A small sound classifier, trained from scratch: arch conformer.
Rows from block 3 of a small sound classifier, named by matrix and row number. Rows with one number belong to one neuron. Each number is 500 + 40 x the weight over its row's rms, rounded and kept within 0 to 999. All counts start at 0. Numbers have three digits each.
After each neuron's rows are labels from the 100 clips, of 14976, where the neuron reaches its highest value: "top examples" is what is common among them. Only what is clearly more common there than usual is listed. The data: single English nouns, adjectives and verbs, spoken by a formant synthesiser in many voices. In brackets: how many of the 100.
# fc1: first MLP up (model.blocks.3.ff1.fc1.weight, 768x192), inputs 48-95
# fc2: first MLP down (model.blocks.3.ff1.fc2.weight, 192x768, transposed), outputs 48-95

fc1.714:474465562397453544436458512515519544490518533485491554479539533489537485514537473484476493476507494512398530496469457498535542483544473493564496
fc2.714:473434563490469520475558584499494478479562529515510460473504520529496524478490497494473471460504492464469511540507579549506543491476460431547464
top examples: /dʒ/ (80); /ɪ/ (75); word: village (39); word: bridge (36)

fc1.643:577541546443501469460437529493483488486472531522455441490526481547506566484476495521506502503535506501526476436515498467499565575425515520517560
fc2.643:524509452434471451509450490532420477471444443489489461579502470555539519473479500451461501453485532453533512498505492467502443530482564512503486
top examples: /aɪ/ (98); /f/ (61); /n/ (61); word: knife (60)

fc1.311:422520535527518498476494521464414492526462517538511520448460494438468453527508517525499497512545508502551485502599537521523428525486514560483480
fc2.311:505472462452480511448534452502497443488489501472509580528510499492430460509478510443499520508535523544495554476490582498508431538461497522469467
top examples: /oʊ/ (76); /z/ (38); /tʃ/ (38); word: chose (38)

fc1.134:493535512463458555498497550534498514509514514545493489508501473474465509544490443496466548504465480529482530419536481440469435490434472505529470
fc2.134:470543494492476520515519457448520491551473413504536567486444566513492549492524585465504489549473545528531495542511501452475519507442441527445464
top examples: /d/ (100); /z/ (94); word: holds (55); word: needs (39)

fc1.290:564538509447493394564538484541471453478513551468525511434460510500508468553579497501491541530496509446478393498470564525455500455495428532487524
fc2.290:522506475503461452566480530538482531404492527524422526441527476507554510519509544518549450474513484488564535559574564488517510468506503508524557
top examples: /tʃ/ (58); /ɝ/ (56); word: teacher (36); word: station (32)

fc1.205:531543447516517467440484454479520512480462501489491545539455498469466478466457475414457439496525549505506520470577517490565504546459457548484400
fc2.205:534534477544545492481460511541510378493520487501542485459499495568463512411525570493502477521501489461519550531514488567542477508487456522576536
top examples: /s/ (76); /h/ (33); /oʊ/ (33); pink noise (30)

fc1.709:502481489557434479470522584487536459482468511504475491504521429500520438487540538421595516477463550472541512495408500475504562499444531478466544
fc2.709:465528481483561531500474522495518557503535500445478497446576510547459560486473425455535536416544475452466457567542552422536535504479573477486547
top examples: /v/ (74); /eɪ/ (57); word: vase (38); word: moved (35)

fc1.667:463453469530539473529488515484541434530424528509503544488547496440470503538448478519574434435443475442455405556566540550511463515454521528529479
fc2.667:421498469601482507498474460429495530485466477532499483415414616489506501493508458561539522436466544562498481541445561476432511567486570489479502
top examples: /aʊ/ (58); word: book (36); word: mouse (32); word: house (26)

fc1.364:479497484487560499474468478458430476477526450485457473505454491487555518552510456465517491476547499560501479528437572463487489476528516559551555
fc2.364:462542455531429434526565553396496577447508518554521469537419556476499474474490467511437487480514485478524489507470481557481455491465562537473498
top examples: /s/ (96); /t/ (95); /n/ (76); word: stone (44)

fc1.485:510532573484516492494450437469498544471470525484496467434560505424460496461470446555499505457544469421412416533554500498482480517392521506444489
fc2.485:445585477460439481509531528526482517490467543460491520494535535454522490476467515556505460492499488535523508479538457491447445554491456555549552
top examples: /oʊ/ (52); /aʊ/ (45); /s/ (45); /m/ (28)

fc1.681:545538540533431443525553463467565439472477547466426578479541565484453464536513490559509430518498543482478532557509459505542446454463452505533488
fc2.681:472484447546558516516484507465483486536478519505481509510568448530445490496497565478481474545447577558478488453451442555520451445428522477533476
top examples: /l/ (75); /v/ (61); word: village (36); word: vase (25)

fc1.69:523507426499543505505492580482481443427474548497524508497567502553506510489468525523521442443463495498529513473527509508463427550415473513482447
fc2.69:457510518468510515564566471515476473440595502453496452485470498536504454502502464519498523588464525463435469483482485508539512482461514518532481
top examples: /u/ (46); pink noise (34); /p/ (30)

fc1.676:481493469442587478532498460566460444461446458518503482454493536458469430554497563456536470503548479518535519445478434504412477430533491503472445
fc2.676:494493467507483482545560516560481400461472567446510453531571485512480475476511485551521516492506554501521508485511515501483502552419520570511518
top examples: /n/ (59); /ɪ/ (50); /ŋ/ (33); /ɔɪ/ (31)

fc1.115:519447523481426506532467544473492463517453510476552505523459533484494464496447514474435522519496484473545408483546471482519495526455537504399476
fc2.115:494447448530535518517559543461501490522420523526475495494491496512515513463490456462514481439522420501477422508515458479471485523639467571519488
top examples: /oʊ/ (100); word: phone (47); /z/ (35); word: chose (34)

fc1.122:454488483491487569481526518495509561539437524482516539500576502348580503537535462513560534468508547523517525473453448506547538470571500440497502
fc2.122:541422514492483537493513496483523500507531510551473557482513526481513530462512496428520439485463536499490427455547515491464487429539500487536530
top examples: /k/ (100); /ə/ (56); word: quiet (45); word: clock (27)

fc1.61:489550444540542504558554485495446520455447483448451511500535526570523516522571533513507475518487489435537467514494492530412540484536449554478513
fc2.61:508536417511549520524515501524534563530568481587512532528478608433520503470497525556489450487427469494415465464512528531518519538563507467487499
top examples: /s/ (76); /eɪ/ (53); /ɝ/ (36); word: sailor (30)

fc1.314:514480463507537464526484471494516503519499516484488491505564528506456561546545461560536502471510557540476536514518457515465425491513517496521533
fc2.314:514549456473486545467461413455507523435506487502521471486502482503560508412520523520496456476482499530522511510463463496439503500481477545477455
top examples: /v/ (44); /ɑ/ (31)

fc1.582:511492492537482537471544540503564573404498478538541482520530471482500534547477526555457467567536452497550532430478462536462573516528495478503473
fc2.582:498553456446441439479493504550538482538447480481487435508428535507470474531451529538502556438518478512518503507522521548476463512475530472517489
top examples: /oʊ/ (95); /ɹ/ (75); /d/ (57); word: road (56)

fc1.507:485482525450532498551560471536414470475425462542499580512498441572494494410509521435574500456520432424534549541509459472519488488542510602513477
fc2.507:483443543546449525501462580503507445479456509508457473589502534430462438515472499505532518357517514526552563553560510518529475527513467487513473
top examples: /dʒ/ (97); /ɹ/ (83); /n/ (80); /eɪ/ (61)

fc1.602:464515566455476499449485503493449476521569503535425473474501507515487480564459632486474468567518529496487489468446556429462550469503495560535497
fc2.602:498476555480451495423430509535507534506385473550546500475527480474478470530552476494491503490489540506503549557447384504499549567447486532504551
top examples: /t/ (79); /p/ (46); /ʃ/ (30); /ʊ/ (29)

fc1.682:483495464518555444536490536549504472483538500449423530542570463549397524552484502479494492590475510466423518481485442530512490449569441490527504
fc2.682:561493456507526526563431552496528486479461451507508489525440459514474540452448560462585508529484473480488429496477498525457534511464397471531526
top examples: /n/ (92); /u/ (85); word: new (82)

fc1.298:494420495466417550537498405509491448541482518453536565487537502482534509462507475545535496538450403551476473521464490473436540492460526494470481
fc2.298:406460410490482551484450465460480452563549363524490492531533383524513451502481561506480512500480435535425593539468484515422454521409529511504494
top examples: /h/ (64); /z/ (33); word: holds (33); word: house (25)

fc1.402:452533524406496502489506508415477452491513536449475516543545540495517537503542529538516519510494476594493487535457471545505452522552558497559525
fc2.402:514488498502498520546512445471441520512526548541507491513530400517492496480524546571557474588518586559548468459507515524481477544459557490501479
top examples: /h/ (63); /v/ (26); /ɛ/ (26); /i/ (26)

fc1.138:527543540477492532488416545446426407483488471488411473564568504493481456482518512531585500505506500433516454512555460420471507394516497461504514
fc2.138:404471473475474496543482497499528483483477501487458497462426497504490520508560519526497416483528481453463488475531504497498522464533467487389496
top examples: /b/ (65); /l/ (50); /u/ (44); word: blue (44)

fc1.686:480552496521517457471518515475443467489455467522437470518535518450480459488519564500460503517442507479488458402573505459474447448557444453461556
fc2.686:525513526484466493517489460524474504473475515442445471425488488510536414579518522542425492503502477563540515481397560492542510581522433473532459
top examples: /ɝ/ (65); /f/ (50); word: farmer (37); word: wheel (35)

fc1.54:457489522471478411514474491471505456476489533515546542502459496477466480471498539457553518481474496549552527486531505417488522487408460516466519
fc2.54:496459476541488457467471476515507506528431437508527565480553443499481497481488466451503394530481509505542491468505471509547534440574450562498532
top examples: /f/ (48); /ʌ/ (38); /dʒ/ (38); /aɪ/ (25)

fc1.275:537505471557478451559437570572565483508525473542550540434500468570546514499440538465463501482515516491502442511459437480545616617482473501459544
fc2.275:505466517529517485510481471515409486494519479518505527457469508597472482430476511512455502518539556573542555492511506471536514521486550474528504
top examples: /s/ (80); /ə/ (61); /f/ (61); /ɔ/ (61)

fc1.490:457508514458527512488534511422529478484505533436544482468585470549531512467449493553509525478518535494489488534600538528396513444457496481484521
fc2.490:490559468580518529471506485529519459468450493536497444445523515475478525506441562509446475577477517490528525497514534535475452480554496594619523
top examples: /aʊ/ (55); /f/ (55); /ɝ/ (55); word: flower (55)

fc1.116:539479501535438535447507525533516496488486470488483496459445528458490450531420482448536553552424521491472474553495492549512568448495508518477510
fc2.116:486541529492489507512524497526520548558414521387463516487465520495465529463484475470476473549515448475550497510490451479618521462539454375544498
top examples: /v/ (91); /ɹ/ (88); /ɝ/ (84); /ɪ/ (70)

fc1.232:461517480568536510471434460441572471480446520544498482514511532515432514549451556471498518593473440472429520501436478487460491431596458483516492
fc2.232:555542559472448502500484516507541527536525489483497516487487493463456464477442490487532384483559519481496475486486487472534542538513467483527459
top examples: /ɪ/ (93); /n/ (93); word: window (52); word: painted (38)

fc1.400:489445559501491452523483488585488535533502445444500478543458547459488505469452470503539521552493558545509548468478576468582506546598459485519393
fc2.400:493474498474445473550461516576533487594509485472497519483487459579476486523469530505467516488510489540511497558478499477459504498506545500457524
top examples: /aɪ/ (64); /k/ (52); /ɔɪ/ (36); word: coin (26)

fc1.640:529501478461537499497464451471481468491456517466503464469511538524493407544438531458474498550449512530525492410478524484440587467551521472467573
fc2.640:564599461447459444516511554433512526551509511522500505553459415492528541530453511534524558529530523491419446502540511505481418554452580496457540
top examples: /aʊ/ (63); /m/ (48); word: mouse (34); word: house (27)

fc1.450:525523499529471480544496515433479573473495497503487512463522479471472602562462520538495489476453484572454485484532589490454471441518422534498543
fc2.450:461498431444487500541495546486443523484532486448487507484519504551475552533491452477510474389514419498503429552496521543502537485499473510468471
top examples: /ɝ/ (100); word: river (36); /ð/ (35); word: brother (27)

fc1.291:499470523498475433564485484506477536492491486565522483559533518464458505489468446548438547552510502506474482473449511470550505591487473465547474
fc2.291:443504461473493531497512483495490495562505532564457498581500484577577541534498530544482512558438514483472467488552486522476445442498461485540535
top examples: /h/ (94); /s/ (79); /aʊ/ (73); word: house (73)

fc1.571:479475588514449526453550531529508490522470546475469544509575547451535496446455500436505469498449483548508517436425507550544530458532464546510439
fc2.571:507459522570492497496513505492505437495508490472496539493582523445487556457521469522459583487553484487507523431530561424511511509493550443581446
top examples: /u/ (69); voice: child-like voice (59); /k/ (44); word: school (31)

fc1.74:496520527474511467446394516513530556534474554474449510499501508479500421492488487444514511452522498465458519465463473467514432550533455466516528
fc2.74:476541465495496464557478494584443493577602468543501472504484513535491454485521542458554461539473434475466530425489510503532509503595555514522565
top examples: /aɪ/ (63); /ɔɪ/ (37); word: driver (28); word: likes (26)

fc1.543:446462527451421528468492390465469404501496440380513496524572468499490497509506530520537567477493386548486491544507487478522505487508535455478482
fc2.543:467474461515554499505443497423531417511492405560495513469513472483457463512499465526458524505533485529539492455481504555446515449453460486503517
top examples: /h/ (79); /z/ (38); word: holds (38); word: house (29)

fc1.246:501500434573471434497517459500476528520446516506520497505503461434519494496585453565480465443487533472506508550454513423419499457533552520522494
fc2.246:553486524529503468539475501470521496530442517444511467476507535508519569545509525497489561505463547485408459503574546561450529536554537466507494
top examples: /dʒ/ (87); /ɹ/ (86); word: strange (46); word: bridge (26)

fc1.247:482531500462457436578515468498440533512507433540527466523460497501532452506519492597501526499511519443469531494573466493448445397519611516439505
fc2.247:437478446540467489529460485575546512476436501470469505530506474473510523417509450428497529512566500442504613506464501426486462628463478537509490
top examples: /d/ (66); /ɹ/ (61); voice: deep voice (55); /eɪ/ (39)

fc1.317:513552474461546491456547586521421387552530513404451526408505490551496483469499508516438529473470522513505507487551508617513500487455520455554511
fc2.317:444512480546533519480465554510532444574498479510444458484563546434488469567550516527497475478530473585506527490515555574522539573463498474390544
top examples: /ɪ/ (55); /tʃ/ (50); /ə/ (39); /dʒ/ (29)

fc1.646:505438547510414546522494474516483438514489492525505430476510504505555488406546523502500532548450484486491475512515497452475553459463447452524477
fc2.646:517483486451464445410567488516542506479482573502467527512438462477506540517513405467492420499535451439478488464492550516526532523444564533538530
top examples: /dʒ/ (78); reverberation (70); /ɪ/ (59); /ɹ/ (58)

fc1.194:508482518473566519493469491491451536490543480480495491531379452432477538530500539495485514479485615489539524552529521492516516500535481510544505
fc2.194:534587451516496503473498449524535509511488462418553435513542536536456458567541467535511562551453576517515536506437498522515474532451477514410435
top examples: /aɪ/ (67)

fc1.190:533502469370535528511437535487393468501542484475475447465523460511492514491513499491461549459530474513439470423512558511474529649515548486506468
fc2.190:418456469502531486538463406510514497500538449521518428534523505486508539500524486469546512549438484541536420453467486542445482449466483516450506
top examples: /k/ (45); /h/ (41); /oʊ/ (39); /z/ (33)

fc1.197:501520462483537450542504505503450518479521499446496500501536588491524519552509538508492462482529415523493453493498487545593478528528529539531520
fc2.197:552528464462547501473566474553506457498480541496491440527542535561488549505520533543575582443472368486486462461497501567557537524519460519448521
top examples: /f/ (98); /æ/ (85); /l/ (83); /t/ (83)

fc1.287:441505510480470424554473588557542436510542533492560488483598501499492530539446426475475496523474569569479456514594523533550513540483497533513545
fc2.287:506550468475493527526493530484462500495438473526493547536443452463520426444494508503544492548499550444438502465472499377447477487535455535505511
top examples: reverberation (66); /aʊ/ (47); /p/ (25)

fc1.632:525522537498450560514485530440437508457484562541488473506539500470457467432514451456507481480402505468537458493580512537532632582560479513433495
fc2.632:474542488474508457482455442492531481504526469560500489456545506504501484467529431590510561478473497489419507506475514535476464526480559461466478
top examples: /oʊ/ (82); /b/ (51); word: boat (51)

fc1.520:465557480500515534497441402509541501484504525459558582496563535433512515522472521556517544537485457497549458529474492491499472442486502501567396
fc2.520:580620474496428507457530494477511550454504488479516467545616435494483459596506455546518487495478387485509484455493497463509478468511487514484468
top examples: /b/ (60); /ɔɪ/ (34); word: boy (34); word: lamp (32)

fc1.662:478491500490494465475476460550464457536518501419540518401525465541498526440458524519462437515435501508524440523463411551427493527506486489543459
fc2.662:523456459512490474470495490557446524529483498537513500418492430549509449516530514497510567502520548517359497478502449507567487485425499475540464
top examples: /n/ (90); /aɪ/ (65); /f/ (65); word: knife (65)

fc1.608:475551542454515493498509444518469523511535502482479487504469490453480508467486492583473550526536451560561459470506470480480500475550501600449500
fc2.608:421484469465487547488505441456441485481513478571510485488441550558527545563535546549501466495496467496452502469423521467538511468514550534545505
top examples: /s/ (64); voice: child-like voice (62); /ɔ/ (52); /ɹ/ (49)

fc1.594:488496471489480463535509525438533496489448421433517467499527457504451443499447535599498504495517493583420540463506555532478492416486464553452512
fc2.594:454453465458510522540513510503506470552425540491481574488547456479502452560495385500564533486490522547481527501506447535499497516490505489450453
top examples: /ɝ/ (100); /f/ (30); /w/ (26); word: works (26)

fc1.373:485492530543505501526522551532478447473505432401492525546546529587481492536531481523474494567478437491499443514428508445470440471490495506504514
fc2.373:560499565496534517511535504532517607521466496505407477481485507503428468573490502478512524617509470443529444416471534494518478512485434506414441
top examples: /n/ (88); /aɪ/ (47); word: knife (47); word: new (41)

fc1.732:532488557500529491447523524517524461478542476540439558512440527475488522545465502488499479484487473459437578521518516514523463485538512583508468
fc2.732:486457604508556579499515496540472466545476540515473517475521515474508475477536536480480537532543549503484512419468493530543539508599564464540580
top examples: reverberation (85); voice: child-like voice (59); /s/ (45); /eɪ/ (37)

fc1.425:526525482502572537421491484471429519471504495462541504490479469542541422554489525459504456539474557520519538507482517507561604502390470573478514
fc2.425:504538528460446466475517534489478468494530509550495492559554563483498455477497523469486477540454485583477485555468491517571549506436445451433483
top examples: reverberation (100); /d/ (62)

fc1.327:537491451456468470477492492451585481540469479504499499507488486471472506492482464625455478456523541520520526522546491467464495409475479492540443
fc2.327:452520474439466475549481514526464508499475408493516539491566522480477530576516439464462511526469465465474501431457549498425485536536533488432559
top examples: /aɪ/ (67); /ʃ/ (60); /i/ (49); word: shiny (45)

fc1.653:536496487527468538485547439500493498528504486552495539506488449449499479512466437476516474500528525488498562476504530503536477557501485450544481
fc2.653:471482439472497485492515475498543491513500494546529468535502516460513460516473494480441520459475455509504519553520502475455510505428490518481479
top examples: /ɹ/ (63); /d/ (56); /ɔ/ (54); white noise (44)

fc1.148:483494535491454433508573516457515439462461431523481530532560486487493533372426473504536569442473500546449591505514545454504514440537485508501463
fc2.148:469457508496420545486510473470485452538489518437476532517485469475520518561493467452517553468517476505492548456520568468494497554521519505541510
top examples: /n/ (50); /dʒ/ (38); /i/ (33)

fc1.736:533418529547478549477486439564520499461541542478461471478508430453523482459501506497562457574448445435470470510508478490422515465563530442490532
fc2.736:519446502583544510464518448472529529545476490536522471469486488500541514511547572548485509466494486406472539511477526526456498495509566539524489
top examples: /l/ (66); /dʒ/ (40); word: village (32); word: sailor (25)

fc1.453:537540469498445490447500572458492456467461581431474527459521519507519489539405473492576524531493508484439475491494509491470519529474499513581498
fc2.453:515470555454502552543513541467512538566471474465509464479549440559530465556466521486514476477436490530492455529565499475503508492481539553573529
top examples: /g/ (100); /b/ (98); word: big (64); word: bag (34)

fc1.170:472462508468484499551486537478527526535545517513526502515504592499504476555466491468510580491459508436535434449521501529489504481422445501493545
fc2.170:572462557492504463444512494493531459473509490529511455461497559557541540560479515469476452466498634511474553563551494542493485520550423487511554
top examples: /g/ (99); /n/ (55); word: garden (31); word: girl (28)

fc1.657:554502538523439532449491509562518447460495519462480541514569501446543495529548486538558461528524463508484539484539518494483581461520443533518490
fc2.657:542462633462468521528502475514532445426522565505490537477463506471427538453479422530553491479498482433508566476530464579440546524537476500488545
top examples: /dʒ/ (95); /ɪ/ (75); word: village (39); word: bridge (29)

fc1.397:531453504399495477416490438451509419505499549521523508457538453496522519474498512504485559592567478539483565472570475488450420459587561455480529
fc2.397:423494506549503560555507519533524514512592529481481540473525535462497426495560501476524534514499541499527521501537495494451433476490420526573481
top examples: /n/ (88); /d/ (87); /ɛ/ (55); word: friend (55)

fc1.139:472497515466459536492469436498474513568536431503495497518510551429509509520491495533515496542547492396501491483436518530386525527545487441436545
fc2.139:442471575530502485475478534501532459525491531519446497473577441532504504527525514459424478472495485507547456534508593531557498514471579500476456
top examples: /l/ (95); /v/ (61); /dʒ/ (61); word: village (61)

fc1.123:556532466502437523447495537426448457502493576441505522519540544520446524515427474537473535532511534449529515416501517536499432518487576539577542
fc2.123:456561455532515492454494509495515519561497499522469502490543393522452483526499455454528495542457517540472549446532505521466476546555514506590479
top examples: /h/ (96); /ɪ/ (76); word: hill (43); word: hid (30)

fc1.693:472473461381493516433533506536478490525527548514511576443546505488518550502497553513456555490522531495484476599494492535527526462453439501503529
fc2.693:599494476441534534504518474587512495507526484459495510538493410472442552479542455497502484495488433519465506530546574531496422485475474470455504
top examples: /tʃ/ (79); /aɪ/ (41); word: teacher (25); word: child (25)

fc1.514:528478502490546595465511492533488488479570544477493388503458444507480481451479551543474432556532502509532486480475481432461575516417507464474520
fc2.514:541500464488481433480586482509525543530510554517519507483540541593537456555479536436531568474467437477511483510496460546450460458533518489563535
top examples: /l/ (66); /t/ (66); /s/ (51); /ɔ/ (31)

fc1.588:491516492409519494476475534441469495459443481476497531459410485498536461471542539580507513448560496511492516552498527542436514462452446528528540
fc2.588:553483452443554532515495562580550450490496410493509547463535464481453552546488478486510520466536538499491511537507527568512486465408520475479526
top examples: /tʃ/ (50); /dʒ/ (48); word: teacher (30); word: strange (28)

fc1.536:508478490539497498549517488455561567549589549515482485557473537542476509466532531486517567526528550512521474478399548480472507449508509533510532
fc2.536:587484457467507503406544511466512484419547514528490485429529603567472496478475487476535506434487509541471561489514505529497475536551403485558453
top examples: /aʊ/ (31); /ə/ (31)

fc1.644:527508538548429497564500531514567544479453527514499527463450558439486544517546470450531447508537508563442567510521440454517478448429474538516466
fc2.644:508445564531477488524514471477499490511503437512547487502538470479522499452558512503562498522533520504426537545508591473526524501492538441483492
top examples: /dʒ/ (88); /ɹ/ (78); /n/ (60); /eɪ/ (41)

fc1.144:475453417550532502445540570509537450549458506531525525557519500445518569510498502462440500544458505589445463500488556492547495490430501483472408
fc2.144:508552470396561541522497512493523517498437506446482515508478507515421470473477491445504562497487453503469468449503471513424562560467494586531536
top examples: /k/ (78)

fc1.253:536478482468458515493488539506477410490524562405498534550516509570521487456510518436497466529462484500448449592492515451448548498511471557413525
fc2.253:429395539461504459528545505461478475511440577445517507539514525438444505468544457525519489512522544452463448484459459554494488480538471457500505
top examples: /k/ (84); /ʊ/ (80); word: took (50); word: book (30)

fc1.160:495524517464509515525481542488396537548490542505527461550503450461459549504468458465472548553501551499523556438515479499435419572536533484449555
fc2.160:546515548477500453466440531595456564480533470516488497526530429537471495529502488507470515549493534517511536468441558500447516492478601550513465
top examples: /aɪ/ (99); /v/ (36); word: driver (36); word: knife (33)

fc1.296:520475550514490521481500579547567541424527599540606445504524474502488448508439546552518484545576517550523475492432440459463464447482445477474500
fc2.296:488565493490513456544583493502546474515499615562528572526433559544462461535518512495484516448510384464543512531450485511516501469464466419535501
top examples: /u/ (95); /ʃ/ (44); word: shoe (44); word: blue (25)

fc1.211:460456500531439506533451489469486481470510537395467552537516472460424444533568453453487530550585497524539439481463455508445383447505514532505513
fc2.211:591469465507473510554488538529454502529516361453457465479579513585524458465445537576586532524528503532567499480492429504460472590547526516528426
top examples: /h/ (40); /ɪ/ (38); /j/ (33); mains hum (32)

fc1.674:472461533536426465559490544471529588472483543514493550478579518439536485493514433507432504481468525534572450561496484519509445451532528546502498
fc2.674:550476498526499521444537505490492489417456535485517504577495518508494493444497525476493566435448475522543582553490466471426497555534523481480512
top examples: /ɹ/ (63); /dʒ/ (60); word: bridge (32); word: strange (26)

fc1.641:558468516485490532482492613553455526556452426419475533501513448439464517524512426476520539546549563471513507524520532501502452385490500490515434
fc2.641:509486568551567529482407494469501552570472466456456451520478469462532494485475485514521491511514497506481471557507549460486483491500481532456497
top examples: /ɝ/ (57); /g/ (49); /ɑ/ (30); muffled (low-pass) (29)

fc1.4:487516508490503519509562467483513498496540533504527510467424566463490491522476507486528505504494512482530516412540506545498506510481368504487619
fc2.4:514477495547479515481432478505509487431531473540556529466478499527441501576495497522504581461528442515500483504526529513486491474475461463524474
top examples: /g/ (99); /ʊ/ (40); word: good (40); word: girl (36)

fc1.389:483425463479470472532578437535466571557484492541521481472511520436470466503483509512506577620512474482526512468526471550459452449459416514494515
fc2.389:448453555498569511495569470499471463494540482486504514522398510495499502540485464517540541446550492485450486539426572552496486440496504422532531
top examples: /g/ (93); /ɹ/ (69); /i/ (67); /n/ (67)

fc1.534:436459544466490474523519531540479583523492540534500472458418451470493445552455497418429470509458501493557607535530558477474498487465507518522575
fc2.534:539526493523492562472414473589462500461504475523493473475409486513507459521469529494521534593518529537478476512466502447501512433482482471421523
top examples: /aɪ/ (99); reverberation (99)

fc1.424:491532501535521506457511563506566434525531483482545524553438508508532535499462480466528423538453535532514526437480490497543529494485492597612603
fc2.424:458507495438468560517472458528511513477511531532464516482484421512573471431493473560556478472512500471440538476474449451527530428440506577583542
top examples: /dʒ/ (60); /ɔ/ (28)

fc1.63:559468515410514436525551513498466496506491444519458541504539602433472502414479555463430474537472445409506447557500514540505519457534495472407457
fc2.63:494486532485449469496525556469537532527542464498494476456544490493464489474547514445564438536497513446506530459514509505531508450551517475475531
top examples: /k/ (99); /ɑ/ (74); /ə/ (71); /m/ (71)

fc1.764:527505522473527525459484480496524538528464510503445466487546439459471522443475512445503546454538499479512503527427546417479452498536547584474442
fc2.764:516553578474483476545505525562526391506457529550512524468531511456485509428454505436505500518455468484413513516514510491509493471511513494507450
top examples: /ɝ/ (46); /ɛ/ (44); /æ/ (40); /ð/ (39)

fc1.477:512453433510488492494568566444448470491491474514512497458516535488471490501458514519520440452425455504468544529479501555488503477530437488521546
fc2.477:468523456547465460519475506540432503495471469516513485511489396562490494481489459589464529397485469525498460538556499485520529486498424463507480
top examples: /ɝ/ (100); /aʊ/ (46); word: flower (46); word: brother (31)

fc1.14:513482467528461530493576517467513500548451543523435517462499515565416464542443543504495510517507498563465497552508499483593428491517439470572510
fc2.14:553477403471473518532466475464534564521492555497555487494475511513525526492498452491434549460484456490475477534519519548504448461534489543484445
top examples: /f/ (90); /aʊ/ (35); /ɝ/ (35)

fc1.441:481492531444481432483496460507506458482482541490493443530485491508414527516498419507445466527465495492434389515547464461517480443591593528598475
fc2.441:508496403510557441521463483439488605567462537511412465505550445460473462515500470537534518468427539515512578567490501527499483469556475434534463
top examples: /h/ (48); /ɝ/ (36)

fc1.17:549454540461421557518495530571511486477457458559476473498550481525537538547482494517472498528531509474387483479583477521482558511538441519455494
fc2.17:467504543482483528489579421515482460499546490516519518499503505505494479511474467481496515495535513470466468523495478525541506439487535434503495
top examples: /tʃ/ (49); /dʒ/ (44); word: kitchen (33); word: judge (25)

fc1.376:539410525514443538614532531534475463500516479469498527464510437523472534520476553498575520494512462523492477457501494543467464498444556466511566
fc2.376:506469562502603514441498492522555473426435497429507512489459443527489441555557502479543546505533522536557482460448469544560504464574510456450449
top examples: /u/ (35); /dʒ/ (32); /j/ (28); /ʒ/ (27)

fc1.66:565482495544580482472480459453521504487514476503507484478429474488521506454516579496497596574478524512481507494504500503552451531523573467484488
fc2.66:491505485459467485445508458520445466447522454449520522477517525485518472491490490475446520504505519544562520482424532523518541604554509442567522
top examples: /d/ (100); /n/ (61); /oʊ/ (53); /f/ (31)

fc1.103:502475490500545474512542454551503535532459439445490531490561529523478530501544486607456548468497489513455492468526495493531466501484535468501423
fc2.103:505499541483538517479471468577471492486525460496513439421539508398499493537517492491465468554516486532508545459455534491482543474584501505439541
top examples: /ɹ/ (100); /θ/ (33); word: road (33); word: threw (33)

fc1.292:555554491488510550447531502388531496544514479500502545513519482538431562460488510520538435476466561498541477511548528478426487549415559532519417
fc2.292:416555476527487531405457514461509505505551491501545502556464545452516577522493465472498525598526503501507445476458478482488522516465566472523440
top examples: /k/ (75); /i/ (50); word: key (46)

fc1.634:524487494542457441514491474495494576411469451485514475491606518474543529568544463504523511439606493487476523505451506547463546497477534474493567
fc2.634:577537464525502464446524495497448491489434485505478463420536504483527462564538519478542457493488465505530445492517569483474537495498552506574535
top examples: /ɝ/ (79); /t/ (75); /ɑ/ (50); /k/ (50)

fc1.413:488511539424546378468480548540486532486546562454536505477559490507526496479445515472525490486489535520421498489561542506488564551647544490509498
fc2.413:541520485477545504560439501463529558559501507576535571494452528529554508481496507465571472427474527512442441515528523506508474511545492458534475
top examples: /n/ (96); /aʊ/ (94); word: round (50); word: found (44)

fc1.186:500532480469529482528442516491488448536457525517488540530504463481510437461517473429448483460509397505508422392496490459523483530458582504521493
fc2.186:489427500503469520504512517522493459529498501490561506456483529553514440452538518512523491558526518516476531410541417486519484556588579487494561
top examples: /l/ (69); /ɔ/ (66); /b/ (43); word: ball (39)

fc1.648:460524519597473535449503458463505534477489470557565470524415456541449410492509518518515487542516584511523499523495556493556498465369388535470547
fc2.648:499525478476498543481523493438566489540472464522476578527435520501445421529514536482546476568511543451444556456506490494595545501501569536504560
top examples: /t/ (99); /p/ (44); /æ/ (33); /ɑ/ (31)